Weights of a small contrastive audio-text model.
Model: 20M parameters, waveform 16khz input, encoder norm batchnorm, encoder depths [12], text encoder width 192, text encoder layers 10, text encoder norm layernorm, text encoder activation swiglu.
Rows from block 4 of the audio encoder, named by matrix and row number. Rows with one number belong to one channel. Each number is 50 + 15 x the weight over its row's rms, rounded and kept within 0 to 99. All counts start at 0. After the name is the row's rms in percent of the matrix's.
# filt: filter width-5 conv, dilation 16 (encoder.blocks.4.filt.weight, 320x320x5), inputs 78-90, a 5 kernel for each
# gate: gate width-5 conv, dilation 16 (encoder.blocks.4.gate.weight, 320x320x5), inputs 78-90, a 5 kernel for each
filt.98 100:62 44 55 77 50 41 74 44 52 29 41 91 54 77 60 58 60 48 61 46 34 42 59 49 53 48 77 54 36 42 54 53 43 58 41 57 65 50 56 60 58 32 53 65 49 41 27 43 43 74 48 38 61 63 56 29 39 74 53 36 28 39 40 50 52
gate.98 101:40 39 64 15 80 44 75 73 63 67 27 47 45 36 53 70 48 64 65 76 22 40 48 51 71 42 24 45 78 88 39 64 38 63 52 38 51 87 45 56 55 70 64 57 29 65 61 88 43 73 43 83 31 43 20 45 77 86 63 61 68 41 67 64 54
filt.99 100:47 55 15 52 51 37 37 55 22 55 36 72 56 62 78 57 44 61 39 62 62 49 44 68 45 40 58 59 44 39 05 60 39 63 29 58 40 27 75 51 48 23 39 69 39 63 57 62 32 41 35 49 58 52 46 49 57 34 41 40 56 61 48 05 55
gate.99 101:57 54 43 33 50 40 41 41 52 45 39 62 18 62 23 43 65 40 83 62 52 47 57 39 34 55 51 34 58 43 46 68 53 68 52 38 33 53 75 34 58 54 77 51 34 43 33 85 34 62 25 52 48 66 77 39 70 65 67 46 69 41 72 45 47
filt.100 097:29 40 62 54 54 60 60 43 52 48 50 52 67 51 58 50 58 61 57 29 41 50 41 49 50 45 52 45 29 54 70 82 24 70 59 51 31 49 61 44 67 21 36 54 68 73 31 49 75 77 63 53 45 28 24 74 28 32 41 54 59 30 52 48 65
gate.100 101:44 47 34 61 53 31 46 24 31 58 58 35 41 60 69 56 65 60 45 40 47 51 51 39 56 58 32 28 67 52 41 58 52 13 43 49 65 67 55 62 52 79 47 49 61 40 47 62 63 46 28 32 79 73 54 78 29 24 39 39 39 46 38 90 27
filt.101 099:44 54 54 54 63 45 35 50 37 56 54 45 73 54 47 61 16 64 42 59 61 72 71 57 67 35 55 65 29 40 53 40 57 42 25 50 34 09 65 60 49 67 61 83 47 59 59 78 58 56 42 47 43 57 45 32 49 46 32 44 55 68 46 41 53
gate.101 099:52 72 44 66 34 53 48 55 47 33 78 28 41 60 41 38 73 58 55 58 26 48 47 48 43 47 31 47 51 42 33 78 64 24 39 59 52 24 57 68 46 49 59 41 61 48 64 17 48 51 59 69 63 58 68 53 41 32 50 51 50 56 48 65 71
filt.102 102:59 54 39 58 51 54 36 67 47 18 61 20 61 44 55 28 57 00 76 63 45 39 68 42 54 26 83 55 50 27 54 84 57 72 24 38 58 56 45 39 47 33 49 63 33 37 40 59 25 53 55 44 35 45 77 64 47 64 59 37 42 40 72 42 50
gate.102 100:49 64 37 27 35 69 52 39 39 46 43 53 64 44 35 41 35 93 74 56 58 70 31 58 50 43 39 61 47 50 53 22 20 46 23 50 44 42 49 43 71 74 77 53 38 49 48 51 63 64 69 46 40 58 39 60 47 61 57 52 71 45 63 63 21
filt.103 099:53 34 22 47 38 41 57 92 70 44 36 53 33 37 42 54 67 51 31 48 38 74 67 46 48 87 56 27 65 37 58 29 42 35 51 42 44 67 55 40 43 66 53 45 70 49 64 50 70 67 44 34 64 71 49 68 47 66 33 59 43 56 44 75 35
gate.103 099:49 63 52 23 63 47 40 60 70 39 35 35 28 44 76 56 54 51 34 40 84 63 23 39 44 19 51 13 66 45 42 63 63 56 29 67 43 69 74 67 55 56 64 41 71 50 35 67 64 80 39 23 36 52 37 60 65 46 47 21 21 57 50 40 53
filt.104 100:65 53 49 49 40 49 43 19 56 48 57 51 50 69 52 64 30 88 59 10 61 51 56 53 53 36 66 80 51 50 53 34 64 64 92 57 60 25 77 50 56 67 56 74 50 78 09 26 37 74 61 46 54 37 38 39 34 51 59 48 45 49 70 47 55
gate.104 102:48 68 48 63 47 47 37 62 46 36 56 53 51 50 46 62 54 19 56 65 29 45 40 44 52 61 33 47 61 45 45 41 48 25 41 41 72 63 57 39 28 54 28 25 36 47 31 48 60 42 58 62 36 44 39 46 51 38 71 63 45 38 35 47 68
filt.105 101:79 30 44 76 49 75 59 30 55 77 58 55 54 71 53 64 54 38 50 54 65 42 42 54 75 63 67 48 55 29 54 58 29 77 49 32 66 46 38 39 50 55 49 63 65 54 78 09 22 46 48 54 41 56 73 49 34 42 48 64 46 60 23 39 53
gate.105 099:54 84 82 47 33 62 31 77 66 69 40 73 76 46 42 42 43 63 51 47 53 52 46 43 51 32 52 50 72 49 30 41 43 37 61 40 51 44 54 40 45 39 43 81 40 83 09 43 36 40 34 60 64 74 82 55 50 81 36 66 42 43 75 77 61
filt.106 100:41 46 56 50 53 61 78 77 58 55 25 44 44 48 50 74 59 49 61 74 75 51 50 61 30 50 64 54 22 71 42 66 65 76 38 26 59 46 49 61 43 75 54 45 47 11 52 74 45 46 51 47 56 35 46 54 64 47 44 31 55 49 48 32 46
gate.106 100:63 69 46 33 55 48 47 45 70 66 32 15 60 53 42 40 60 53 70 58 83 65 33 75 44 55 35 26 49 30 56 55 53 57 52 53 73 65 35 47 29 64 70 35 41 26 71 20 62 84 31 39 55 49 29 33 53 65 57 68 46 52 35 66 61
filt.107 101:56 50 52 55 58 41 63 54 41 60 43 57 41 28 45 40 53 42 49 49 41 62 50 48 46 56 45 31 47 20 73 63 30 46 40 58 70 36 69 83 36 43 10 57 48 65 16 29 52 49 57 62 46 95 30 51 25 36 51 33 51 33 70 37 40
gate.107 101:55 20 58 32 57 40 18 26 41 21 43 39 39 60 64 65 78 28 46 21 48 53 53 65 55 46 49 85 73 48 39 42 30 36 42 15 62 33 58 56 45 53 26 47 50 49 99 41 86 44 65 36 51 65 71 56 52 49 40 67 64 49 56 27 48
filt.108 099:59 68 53 45 52 38 46 53 77 50 43 34 35 37 49 43 53 61 11 58 57 46 48 50 37 47 39 70 54 51 41 61 59 52 79 38 45 79 53 34 53 35 48 75 46 61 67 73 30 14 25 72 81 48 53 54 69 42 45 56 74 52 95 38 64
gate.108 099:52 53 75 41 43 33 41 17 35 65 34 34 61 73 51 57 65 26 51 42 63 56 48 45 67 58 54 31 65 37 31 61 69 56 40 58 58 62 72 46 51 24 51 30 52 59 47 78 50 44 64 55 90 38 40 45 35 30 66 65 49 74 93 56 43
filt.109 103:40 37 45 10 38 39 49 65 81 73 35 62 53 44 51 72 54 67 49 48 57 13 25 72 20 34 79 62 72 63 80 34 61 56 61 54 32 63 32 52 42 52 38 54 37 54 53 64 30 56 31 71 14 54 48 44 46 45 51 58 46 60 94 28 63
gate.109 100:27 47 53 54 53 50 27 35 54 61 63 37 63 46 27 33 50 61 40 55 80 51 66 33 60 28 38 75 59 49 40 49 31 72 68 41 48 59 45 43 46 35 39 52 52 54 42 64 39 42 62 52 43 61 37 57 69 63 57 31 37 72 37 45 54
filt.110 100:27 35 38 60 61 50 30 80 46 70 56 49 40 38 56 50 67 74 10 41 27 66 39 65 40 69 65 48 33 43 71 51 10 58 55 46 61 55 41 54 73 30 70 42 55 20 69 55 31 68 64 63 56 52 57 64 48 64 78 60 62 53 49 51 42
gate.110 100:52 49 67 53 44 37 69 66 66 66 40 48 64 48 75 60 80 39 63 48 60 15 88 71 50 67 60 84 64 45 43 75 44 64 26 51 70 39 65 52 36 30 70 52 52 42 47 47 51 38 53 24 40 71 52 34 49 48 43 54 48 37 47 43 29
filt.111 098:42 41 78 77 82 49 56 35 52 49 40 33 50 45 37 47 57 31 52 22 60 45 53 44 78 20 48 19 37 38 32 60 39 60 62 24 87 56 67 53 45 13 76 57 57 56 57 36 49 45 65 05 46 47 41 45 60 55 14 44 33 36 46 62 35
gate.111 098:53 65 25 58 32 21 52 66 49 43 55 65 23 43 43 70 39 36 66 60 54 51 73 07 46 65 16 39 39 54 52 44 80 46 34 48 56 51 45 55 41 30 33 39 52 40 23 58 77 71 45 79 37 60 29 57 36 29 46 69 56 69 25 64 32
filt.112 099:43 68 41 44 26 42 25 58 39 22 68 12 56 54 41 68 73 40 29 30 38 73 28 57 71 65 70 38 60 55 23 60 36 21 44 61 56 42 52 73 33 53 46 33 57 23 48 38 42 71 45 54 19 52 42 22 53 45 38 36 38 34 41 55 71
gate.112 101:41 36 63 32 60 40 53 22 51 48 59 62 44 56 54 55 60 49 40 45 34 51 45 68 29 72 32 15 64 74 49 70 72 27 99 40 50 41 76 53 08 31 54 38 37 61 42 20 54 71 33 44 39 76 48 26 36 31 65 42 68 79 26 55 57
filt.113 100:47 64 37 42 51 49 49 24 85 64 54 74 69 68 45 44 27 49 38 48 54 46 55 36 53 44 51 34 54 66 43 75 43 57 52 61 57 48 76 52 29 66 50 33 65 47 50 53 54 38 45 56 41 23 51 43 11 60 45 58 32 31 80 62 51
gate.113 099:47 20 29 49 62 43 50 60 57 65 37 26 43 32 80 37 52 67 24 61 67 48 47 35 60 42 39 35 27 42 32 42 63 43 50 45 39 34 50 58 29 50 38 50 56 21 76 23 31 59 72 40 38 20 43 54 44 26 26 55 30 22 58 31 60
filt.114 101:59 66 53 49 59 75 70 42 57 54 47 53 37 97 70 31 22 11 28 45 25 33 53 57 18 61 38 19 55 62 51 44 47 40 36 64 58 35 60 61 64 54 33 52 70 43 56 38 61 60 65 72 60 39 57 66 74 61 49 55 54 43 36 38 53
gate.114 101:54 50 59 38 67 65 56 73 40 61 63 15 57 38 51 65 57 66 61 60 41 64 54 29 44 51 54 67 31 73 30 63 54 29 42 35 53 44 31 72 67 39 62 53 40 34 19 38 47 29 58 45 54 48 35 49 41 35 44 49 44 12 27 51 82
filt.115 102:70 62 57 63 73 62 55 19 34 50 36 66 52 59 54 50 38 75 52 58 56 44 44 66 65 57 50 68 44 29 51 32 73 70 60 35 51 51 72 33 50 60 49 76 52 49 43 53 58 53 60 68 61 20 46 28 63 69 48 60 64 23 25 66 66
gate.115 101:51 31 41 55 69 47 22 63 51 59 43 40 41 58 32 35 39 64 69 42 63 32 50 22 60 55 51 58 48 46 43 82 41 65 52 30 51 62 79 50 33 50 70 50 36 47 51 36 36 59 33 35 54 38 48 46 65 31 69 37 31 51 46 56 59
filt.116 102:33 48 44 49 28 36 64 60 44 46 59 73 68 55 31 37 56 62 47 41 77 27 20 53 71 57 51 59 48 51 29 63 69 35 21 48 47 74 38 57 69 58 50 82 27 52 81 79 62 47 43 33 68 49 69 72 35 40 64 27 20 30 40 81 46
gate.116 101:49 65 37 42 54 22 20 39 41 41 59 45 74 26 32 54 37 32 60 56 52 69 31 39 48 50 40 65 23 42 64 27 39 64 38 35 49 35 50 61 41 85 53 53 96 31 51 83 22 46 54 43 58 61 43 51 95 32 48 50 32 28 27 42 58
filt.117 099:48 63 37 46 62 36 34 58 49 45 52 60 45 45 33 53 48 46 46 32 32 39 47 59 05 64 28 19 69 41 33 28 45 33 55 58 57 59 64 35 47 47 39 63 21 49 66 49 44 55 49 47 34 54 30 43 42 57 59 45 81 53 28 55 60
gate.117 099:46 33 41 52 42 69 68 52 37 25 55 38 21 61 61 42 74 54 58 55 53 58 36 67 49 66 59 50 61 69 46 64 42 73 65 57 57 71 39 35 36 45 57 60 50 44 37 69 64 66 57 73 46 54 46 47 44 32 39 45 50 53 66 33 50
filt.118 101:39 51 28 86 51 64 47 62 57 32 23 25 39 33 48 53 41 68 55 48 52 48 25 72 49 54 70 38 55 47 38 51 39 66 45 65 42 41 55 70 40 55 34 32 62 50 82 36 52 53 58 48 41 69 45 49 55 70 57 53 43 80 50 57 61
gate.118 101:61 63 44 63 59 54 34 61 51 64 58 47 17 17 72 53 31 36 61 46 35 72 36 47 36 81 39 61 70 52 57 59 76 34 50 73 55 59 63 22 52 69 53 72 60 35 46 46 48 46 28 62 60 59 58 38 58 28 51 42 24 38 40 52 54
filt.119 099:55 47 63 58 56 91 27 77 51 60 41 61 47 29 52 41 31 53 44 51 57 29 52 61 49 49 58 40 35 54 39 61 52 34 53 59 50 48 37 57 17 33 69 45 58 68 32 43 55 41 51 37 40 60 60 50 27 56 53 44 30 48 83 49 53
gate.119 102:50 42 48 52 48 77 43 43 49 57 40 40 58 29 45 78 35 79 43 47 75 51 52 38 42 51 41 17 12 53 52 51 35 67 44 56 68 31 63 19 35 47 57 45 50 82 40 24 18 80 40 60 43 29 61 49 55 70 71 39 33 45 34 74 63
filt.120 100:50 42 61 42 45 23 37 36 49 59 51 33 53 48 42 38 50 53 49 64 53 35 58 59 64 45 63 81 60 68 49 61 31 73 21 52 58 34 42 70 33 39 45 46 31 36 41 82 26 39 48 32 50 40 37 52 39 35 52 50 48 22 52 57 49
gate.120 101:33 44 59 54 24 70 43 28 53 52 51 45 38 48 30 42 34 56 28 43 52 24 46 67 38 64 56 31 51 33 53 70 27 48 60 54 46 38 28 48 63 77 44 59 66 88 49 72 52 55 74 49 57 48 54 21 64 43 47 31 73 70 50 28 52
filt.121 100:30 25 64 76 62 55 76 63 56 15 46 51 55 47 35 73 88 29 47 45 42 58 20 51 31 68 38 20 37 40 53 67 63 42 66 35 43 43 58 41 31 54 64 33 88 63 45 20 28 29 55 30 56 43 44 66 47 60 65 38 51 62 54 50 59
gate.121 100:57 51 43 36 45 44 41 42 47 64 45 57 59 22 67 54 61 53 62 52 32 57 49 67 18 29 58 55 54 35 49 60 57 59 50 45 40 49 31 68 53 56 38 38 34 27 86 10 43 40 38 28 23 58 33 43 52 54 41 29 50 62 48 26 14
filt.122 101:54 59 49 38 47 47 36 74 48 30 30 77 54 25 47 58 65 31 47 32 64 48 83 53 84 48 39 51 69 29 46 44 75 81 46 26 39 50 37 26 54 61 52 47 52 39 40 59 42 20 43 42 49 29 65 37 61 65 38 25 59 56 76 35 42
gate.122 098:67 61 52 39 23 38 91 55 99 48 64 00 63 23 52 31 28 48 48 50 50 68 39 58 34 41 58 60 46 63 59 59 60 30 41 49 68 65 84 38 43 40 55 56 69 42 80 39 73 89 53 61 71 39 29 61 31 31 50 32 34 77 46 68 54
filt.123 100:45 52 61 71 45 36 62 27 51 57 45 40 66 62 31 38 61 57 49 52 51 38 16 24 32 32 34 25 63 39 68 57 53 66 62 46 39 44 31 55 66 48 38 29 64 62 41 46 40 54 69 39 52 41 68 39 34 66 37 35 39 31 30 39 61
gate.123 100:47 29 60 52 27 40 75 56 76 56 35 35 74 55 83 44 11 50 54 41 38 39 33 60 50 27 43 57 45 39 41 73 44 60 33 43 66 37 52 32 44 19 51 58 53 60 50 48 78 62 55 47 57 63 54 42 74 50 41 37 44 35 51 44 35
filt.124 101:32 67 65 45 57 54 74 29 49 48 71 35 30 56 39 56 62 47 71 50 29 33 54 73 37 55 49 77 54 27 44 33 54 49 57 73 59 69 36 50 42 62 62 75 30 47 73 41 71 68 43 73 45 42 43 54 41 28 30 45 29 15 67 70 58
gate.124 100:52 49 42 27 53 61 26 56 64 69 55 66 46 50 39 70 55 34 40 55 43 27 29 28 66 99 68 47 61 77 28 45 50 70 60 71 71 52 41 50 19 45 50 42 60 55 36 63 50 47 37 75 74 54 71 47 55 62 43 59 21 25 32 55 24
filt.125 103:60 40 50 60 55 39 71 44 45 61 34 51 43 45 39 53 43 41 62 49 33 53 54 65 37 62 32 27 78 68 63 59 45 21 45 40 39 46 57 65 48 52 44 63 49 56 39 54 41 77 42 40 69 49 55 36 34 82 46 32 31 57 46 78 44
gate.125 101:77 77 37 42 40 49 38 61 61 53 34 56 49 25 63 64 30 58 64 43 42 52 11 64 42 59 77 38 50 56 67 57 40 41 38 49 42 54 28 51 57 64 32 62 26 36 48 60 42 37 32 52 72 49 59 56 64 45 58 63 43 28 43 44 37
filt.126 102:57 63 50 32 63 58 76 67 32 60 55 38 62 61 51 65 62 41 52 47 73 39 54 11 41 50 59 66 50 50 30 55 66 65 56 34 46 50 39 65 72 12 64 61 52 36 77 46 46 57 67 33 47 26 55 45 18 56 74 27 61 53 53 99 78
gate.126 099:24 44 66 40 66 32 58 64 54 52 63 69 45 58 64 68 36 18 37 46 32 52 37 44 54 51 54 51 39 52 40 53 58 32 60 56 38 50 25 47 38 61 48 56 63 52 41 50 52 24 25 56 37 60 47 50 51 62 42 71 42 58 41 74 55
filt.127 099:43 59 58 72 42 69 61 36 82 37 43 55 35 59 54 58 64 62 51 57 60 41 46 11 44 81 56 29 76 39 59 38 43 78 30 46 34 59 65 58 42 66 70 42 63 38 64 71 45 54 55 41 49 33 50 46 36 47 18 55 33 71 59 65 56
gate.127 101:50 55 53 69 32 63 48 70 63 33 21 38 45 54 60 47 47 27 24 34 54 49 61 40 51 54 42 42 39 42 31 58 65 69 57 47 71 20 49 36 49 54 33 50 69 69 59 31 59 14 64 59 40 34 25 41 36 76 38 51 63 53 71 28 46
filt.128 101:55 66 57 57 56 74 66 24 52 59 80 54 68 58 51 49 61 58 54 84 66 63 45 47 67 53 55 85 76 26 45 64 56 63 59 37 66 52 46 51 46 38 23 22 34 44 95 18 52 80 67 71 49 44 48 48 44 32 56 32 54 36 64 73 76
gate.128 101:59 52 46 58 60 19 42 54 34 45 79 47 33 41 57 46 62 80 43 53 50 31 38 40 31 75 55 57 60 73 45 39 50 62 44 21 57 67 53 57 22 55 60 44 42 62 71 29 39 77 26 33 49 54 49 37 59 77 57 62 47 57 58 66 59
filt.129 101:66 43 61 27 25 34 62 59 65 55 88 65 51 49 52 66 45 60 68 59 36 52 30 63 62 30 38 56 44 19 69 50 71 86 46 41 47 37 58 62 40 52 81 74 54 65 40 48 56 53 62 35 67 43 57 53 61 58 30 61 82 49 52 60 46
gate.129 099:64 54 36 29 41 52 53 55 91 51 67 58 66 69 21 50 34 50 52 27 65 60 24 41 51 55 26 37 69 65 40 29 48 62 66 47 30 69 66 56 76 52 40 28 39 57 24 47 59 40 47 57 62 71 50 48 48 65 25 30 63 93 43 48 33
filt.130 100:48 51 58 33 30 30 71 68 45 56 44 44 48 55 69 45 51 37 49 75 69 60 47 53 34 63 41 46 24 29 41 30 26 64 60 32 30 46 44 70 37 28 50 56 52 53 46 77 52 35 33 41 19 40 46 45 81 54 50 38 69 37 24 83 56
gate.130 100:48 62 48 60 50 75 48 30 30 48 33 48 22 36 37 67 28 34 28 24 73 41 54 64 87 16 40 37 56 33 56 70 51 74 51 36 73 67 64 48 49 73 26 58 48 30 57 24 48 51 52 60 20 39 47 79 29 38 54 45 64 54 35 37 52
filt.131 101:52 32 81 35 71 53 43 34 46 58 52 30 68 50 43 52 60 66 63 45 39 40 40 68 42 69 53 75 49 46 32 18 78 14 54 25 41 50 27 45 57 46 29 32 70 78 60 52 48 67 61 51 32 22 34 48 34 68 37 40 76 47 46 44 51
gate.131 100:69 63 59 27 28 40 46 44 43 50 59 24 44 49 50 67 89 65 37 60 19 49 64 43 35 29 36 65 72 56 67 53 57 37 29 58 55 58 48 25 50 66 36 61 46 21 44 32 62 39 61 36 55 55 65 70 44 49 72 60 33 36 39 53 59
filt.132 099:61 43 42 40 43 79 56 32 50 52 70 46 70 62 42 23 51 53 36 27 51 51 35 34 79 52 52 36 42 55 55 45 69 46 46 76 65 63 40 44 60 43 60 53 54 54 49 42 46 44 59 57 38 50 41 49 49 66 42 58 49 61 63 74 46
gate.132 100:59 44 46 60 49 37 43 60 49 69 58 58 22 67 75 26 48 68 47 72 44 32 46 69 60 55 22 51 15 44 47 26 49 94 46 47 63 60 66 68 35 29 39 53 38 47 34 50 57 25 74 63 24 50 39 48 67 53 39 59 42 49 76 46 54
filt.133 101:39 33 65 45 22 67 45 61 40 36 40 38 46 61 71 54 35 68 32 34 31 64 30 64 56 51 76 47 56 38 46 43 45 38 55 35 44 38 46 51 43 30 54 66 57 53 68 44 56 46 28 56 47 40 67 43 42 54 43 51 45 32 44 38 59
gate.133 102:58 32 70 15 56 36 50 53 39 53 43 49 70 57 50 49 70 17 73 48 33 33 37 48 55 74 75 39 44 33 32 52 49 46 34 47 52 27 60 49 45 44 42 40 62 61 47 63 67 69 41 54 35 46 18 51 64 30 41 47 52 44 65 68 50
filt.134 100:41 52 38 51 46 82 46 70 58 69 40 28 06 35 69 57 29 48 50 18 74 26 74 50 41 56 49 37 04 34 53 86 54 61 53 33 58 56 50 63 50 65 37 52 42 65 44 30 36 52 47 56 57 40 47 77 49 40 44 58 68 52 49 53 51
gate.134 100:33 50 70 24 26 45 43 45 59 49 27 60 37 47 32 74 34 36 37 43 30 45 27 72 62 17 62 30 70 69 46 66 81 10 34 42 69 47 48 67 41 72 33 34 57 61 72 27 70 59 54 67 46 58 53 70 43 73 13 47 33 42 22 69 55
filt.135 100:40 53 69 76 50 80 40 43 62 46 33 57 38 21 39 46 57 43 70 21 61 66 31 67 54 39 64 35 45 48 24 32 56 58 46 45 37 42 45 50 65 15 47 44 41 51 45 21 55 47 41 53 49 82 63 72 59 29 51 40 38 13 69 63 45
gate.135 101:38 38 58 46 41 41 43 48 74 75 63 55 50 51 56 83 43 65 23 61 86 38 49 48 24 54 67 40 55 36 44 65 51 18 52 56 49 34 35 46 93 48 27 18 77 42 46 55 33 35 24 20 34 44 20 53 45 27 37 49 21 61 49 39 42
filt.136 100:72 55 51 88 63 58 23 23 57 53 66 70 20 55 82 43 38 44 43 63 53 35 61 71 48 51 16 13 60 69 35 63 44 50 60 19 42 54 81 56 49 37 29 57 67 37 57 90 41 47 41 30 60 33 61 52 71 54 55 62 38 13 93 58 63
gate.136 100:41 77 68 34 40 42 27 56 61 62 54 67 72 57 31 53 34 55 39 44 75 75 25 33 49 57 63 64 56 63 46 40 51 67 49 74 81 55 44 62 47 51 86 66 51 66 30 70 50 56 58 59 42 77 30 53 42 38 54 15 23 64 49 64 39
filt.137 098:51 75 55 59 57 54 48 45 58 28 41 96 47 72 60 66 44 48 69 61 41 61 72 43 38 34 53 59 67 62 56 47 36 48 43 45 64 67 62 50 48 37 21 57 54 48 44 38 42 35 79 48 54 58 37 37 73 44 45 52 49 40 41 54 41
gate.137 099:68 53 42 81 63 67 47 61 62 74 58 45 56 53 56 28 39 63 39 78 39 55 58 44 28 46 89 42 34 65 45 49 32 50 59 47 41 41 37 78 26 43 50 39 44 42 27 92 68 72 49 41 39 64 50 20 77 60 48 34 18 51 53 55 47
filt.138 099:18 61 82 51 46 27 57 55 52 58 48 71 42 69 58 42 43 36 66 65 48 70 68 36 69 45 31 43 46 22 19 50 48 53 52 67 60 60 47 74 79 40 45 54 42 45 49 63 32 17 35 61 50 61 55 65 31 35 53 37 59 51 33 99 60
gate.138 102:31 41 75 26 50 61 41 31 49 46 65 50 63 38 57 50 62 69 30 53 54 22 45 68 41 49 36 41 68 54 51 63 45 53 16 31 66 54 42 48 62 63 45 52 39 38 75 55 56 54 44 55 29 47 51 40 59 60 42 74 31 50 62 45 56
filt.139 101:54 76 42 33 48 46 39 04 36 44 57 54 49 64 53 28 52 50 71 48 40 37 44 20 44 62 40 42 65 64 64 72 68 34 24 60 32 51 44 63 74 61 29 76 55 77 43 39 65 47 31 69 12 37 33 52 27 50 66 62 37 56 49 49 81
gate.139 100:30 30 54 70 46 42 39 47 48 41 51 27 57 69 54 53 14 53 15 54 48 58 30 72 70 64 34 51 43 52 39 31 64 67 58 51 64 35 45 40 29 55 72 28 44 31 63 16 64 36 54 21 57 14 60 71 52 41 22 40 32 32 43 58 39
filt.140 100:53 47 62 61 78 16 51 52 66 68 46 39 51 74 43 33 28 45 55 52 74 63 35 23 37 06 16 52 67 38 78 79 37 80 41 54 76 62 59 58 65 53 48 36 41 61 64 37 36 56 62 38 29 21 74 51 45 32 59 48 35 60 45 48 65
gate.140 101:54 25 32 45 25 37 47 59 62 56 38 40 19 47 80 22 33 41 65 55 68 55 68 32 68 26 51 53 54 66 46 62 53 82 49 63 54 56 44 43 28 30 40 55 42 69 77 42 58 79 75 51 31 52 45 58 40 57 57 73 85 43 45 53 70
filt.141 099:56 45 78 50 47 68 69 70 45 55 33 30 47 40 81 43 35 35 41 90 45 34 53 56 34 12 37 69 43 45 37 66 65 68 36 22 37 56 29 40 49 58 60 62 48 45 46 54 86 55 56 61 72 71 46 64 55 40 51 43 47 57 86 40 53
gate.141 098:25 43 47 66 54 27 17 55 47 48 27 35 67 32 51 32 62 58 45 51 48 48 24 62 30 36 45 62 37 45 73 52 55 30 55 33 42 51 46 35 42 57 75 51 66 40 76 68 44 46 58 68 41 48 50 38 46 77 70 57 40 52 55 43 54
filt.142 100:57 31 44 58 56 60 48 71 49 66 61 56 53 51 52 40 64 54 52 29 54 35 42 50 55 63 55 50 64 48 36 54 69 20 56 59 48 59 45 43 56 48 45 35 56 48 30 40 51 33 34 67 69 51 50 60 36 52 77 70 32 62 51 56 38
gate.142 098:51 32 42 59 61 43 52 70 44 61 55 34 49 43 39 37 37 66 42 54 48 38 33 40 54 56 53 79 48 74 26 40 38 84 44 36 61 45 41 44 68 66 63 56 42 47 49 39 36 21 53 50 43 42 78 65 65 53 38 45 37 50 52 38 52
filt.143 100:38 52 34 58 52 67 52 21 48 49 50 74 33 66 71 33 52 76 57 56 42 53 55 37 44 65 38 44 30 51 46 42 38 36 59 60 46 62 41 44 59 44 50 78 49 71 64 52 52 50 50 40 31 28 64 64 31 63 52 35 59 53 49 77 40
gate.143 100:77 50 73 55 47 53 51 48 47 38 52 42 47 63 21 32 57 47 50 48 38 40 69 40 39 39 45 54 35 50 54 46 37 63 72 27 37 26 58 41 59 30 47 53 56 58 62 39 60 61 62 40 56 49 56 42 30 49 49 51 61 53 44 70 71
filt.144 100:62 56 53 21 52 48 48 66 79 29 79 37 52 24 37 64 72 53 63 63 44 47 28 35 59 61 61 25 88 29 53 50 42 46 63 39 62 62 42 50 71 42 24 53 63 93 55 45 54 51 65 59 74 30 30 50 44 50 46 55 44 42 72 64 39
gate.144 101:41 60 65 65 51 69 37 62 25 46 58 47 43 59 22 52 71 54 44 30 47 25 64 25 30 43 56 48 49 30 53 63 26 56 63 81 49 47 30 48 61 46 50 53 58 70 46 56 80 44 40 53 64 53 56 44 29 46 45 42 40 48 46 66 51
filt.145 100:42 44 47 49 37 68 50 61 67 25 44 45 36 36 60 62 47 33 36 38 76 59 39 42 51 70 55 77 18 29 47 44 05 44 56 61 46 44 52 28 58 48 56 46 52 47 36 73 29 30 61 68 60 39 30 57 79 26 36 56 54 64 37 67 52
gate.145 101:63 87 59 69 56 27 50 48 43 56 51 16 59 44 74 40 62 66 68 64 77 26 48 48 44 37 58 81 50 42 26 43 63 71 54 84 52 41 40 57 38 50 35 42 66 19 22 63 57 34 50 65 46 88 47 42 30 51 38 51 51 75 47 64 70
filt.146 102:32 63 24 52 54 43 61 80 44 33 45 52 76 42 62 55 35 44 82 63 69 54 46 42 51 43 46 31 70 54 56 36 86 41 48 68 65 42 46 28 64 33 63 27 39 38 65 51 43 60 52 59 49 30 70 79 53 66 49 39 56 38 19 86 65
gate.146 099:73 29 39 49 55 52 43 33 48 52 40 77 58 03 50 77 51 63 35 30 54 66 63 78 47 57 44 48 37 76 42 27 80 58 29 76 23 32 57 50 71 46 43 59 58 48 66 54 31 56 69 23 48 40 42 61 68 59 54 57 55 64 60 37 62
filt.147 100:58 60 25 53 49 44 49 71 45 51 61 94 51 47 59 25 61 63 32 33 77 34 65 60 66 41 51 41 47 41 56 66 50 35 42 53 49 48 89 45 40 33 68 16 66 34 69 79 47 41 28 56 51 38 29 40 32 59 68 61 51 32 38 67 41
gate.147 099:47 26 99 56 67 28 53 53 32 42 44 47 33 15 40 26 45 47 31 28 53 44 51 43 48 37 62 42 46 43 35 37 62 51 92 43 35 69 39 57 61 28 78 47 73 14 62 14 36 84 74 30 18 50 42 42 79 74 48 60 56 21 32 37 39
filt.148 099:55 36 51 80 32 62 40 34 47 57 42 27 72 93 56 39 42 51 36 58 63 70 67 58 67 57 41 59 31 64 49 42 32 50 05 23 31 69 58 19 11 23 43 47 33 42 63 88 33 21 38 37 47 54 41 45 35 42 58 17 27 40 68 54 33
gate.148 100:59 49 42 36 63 15 44 31 61 46 57 56 22 57 60 68 58 67 56 34 34 62 43 58 74 56 64 51 55 50 61 45 21 43 38 61 78 59 51 36 64 40 58 44 41 42 45 59 33 48 35 61 49 23 39 80 61 63 44 48 53 45 87 53 76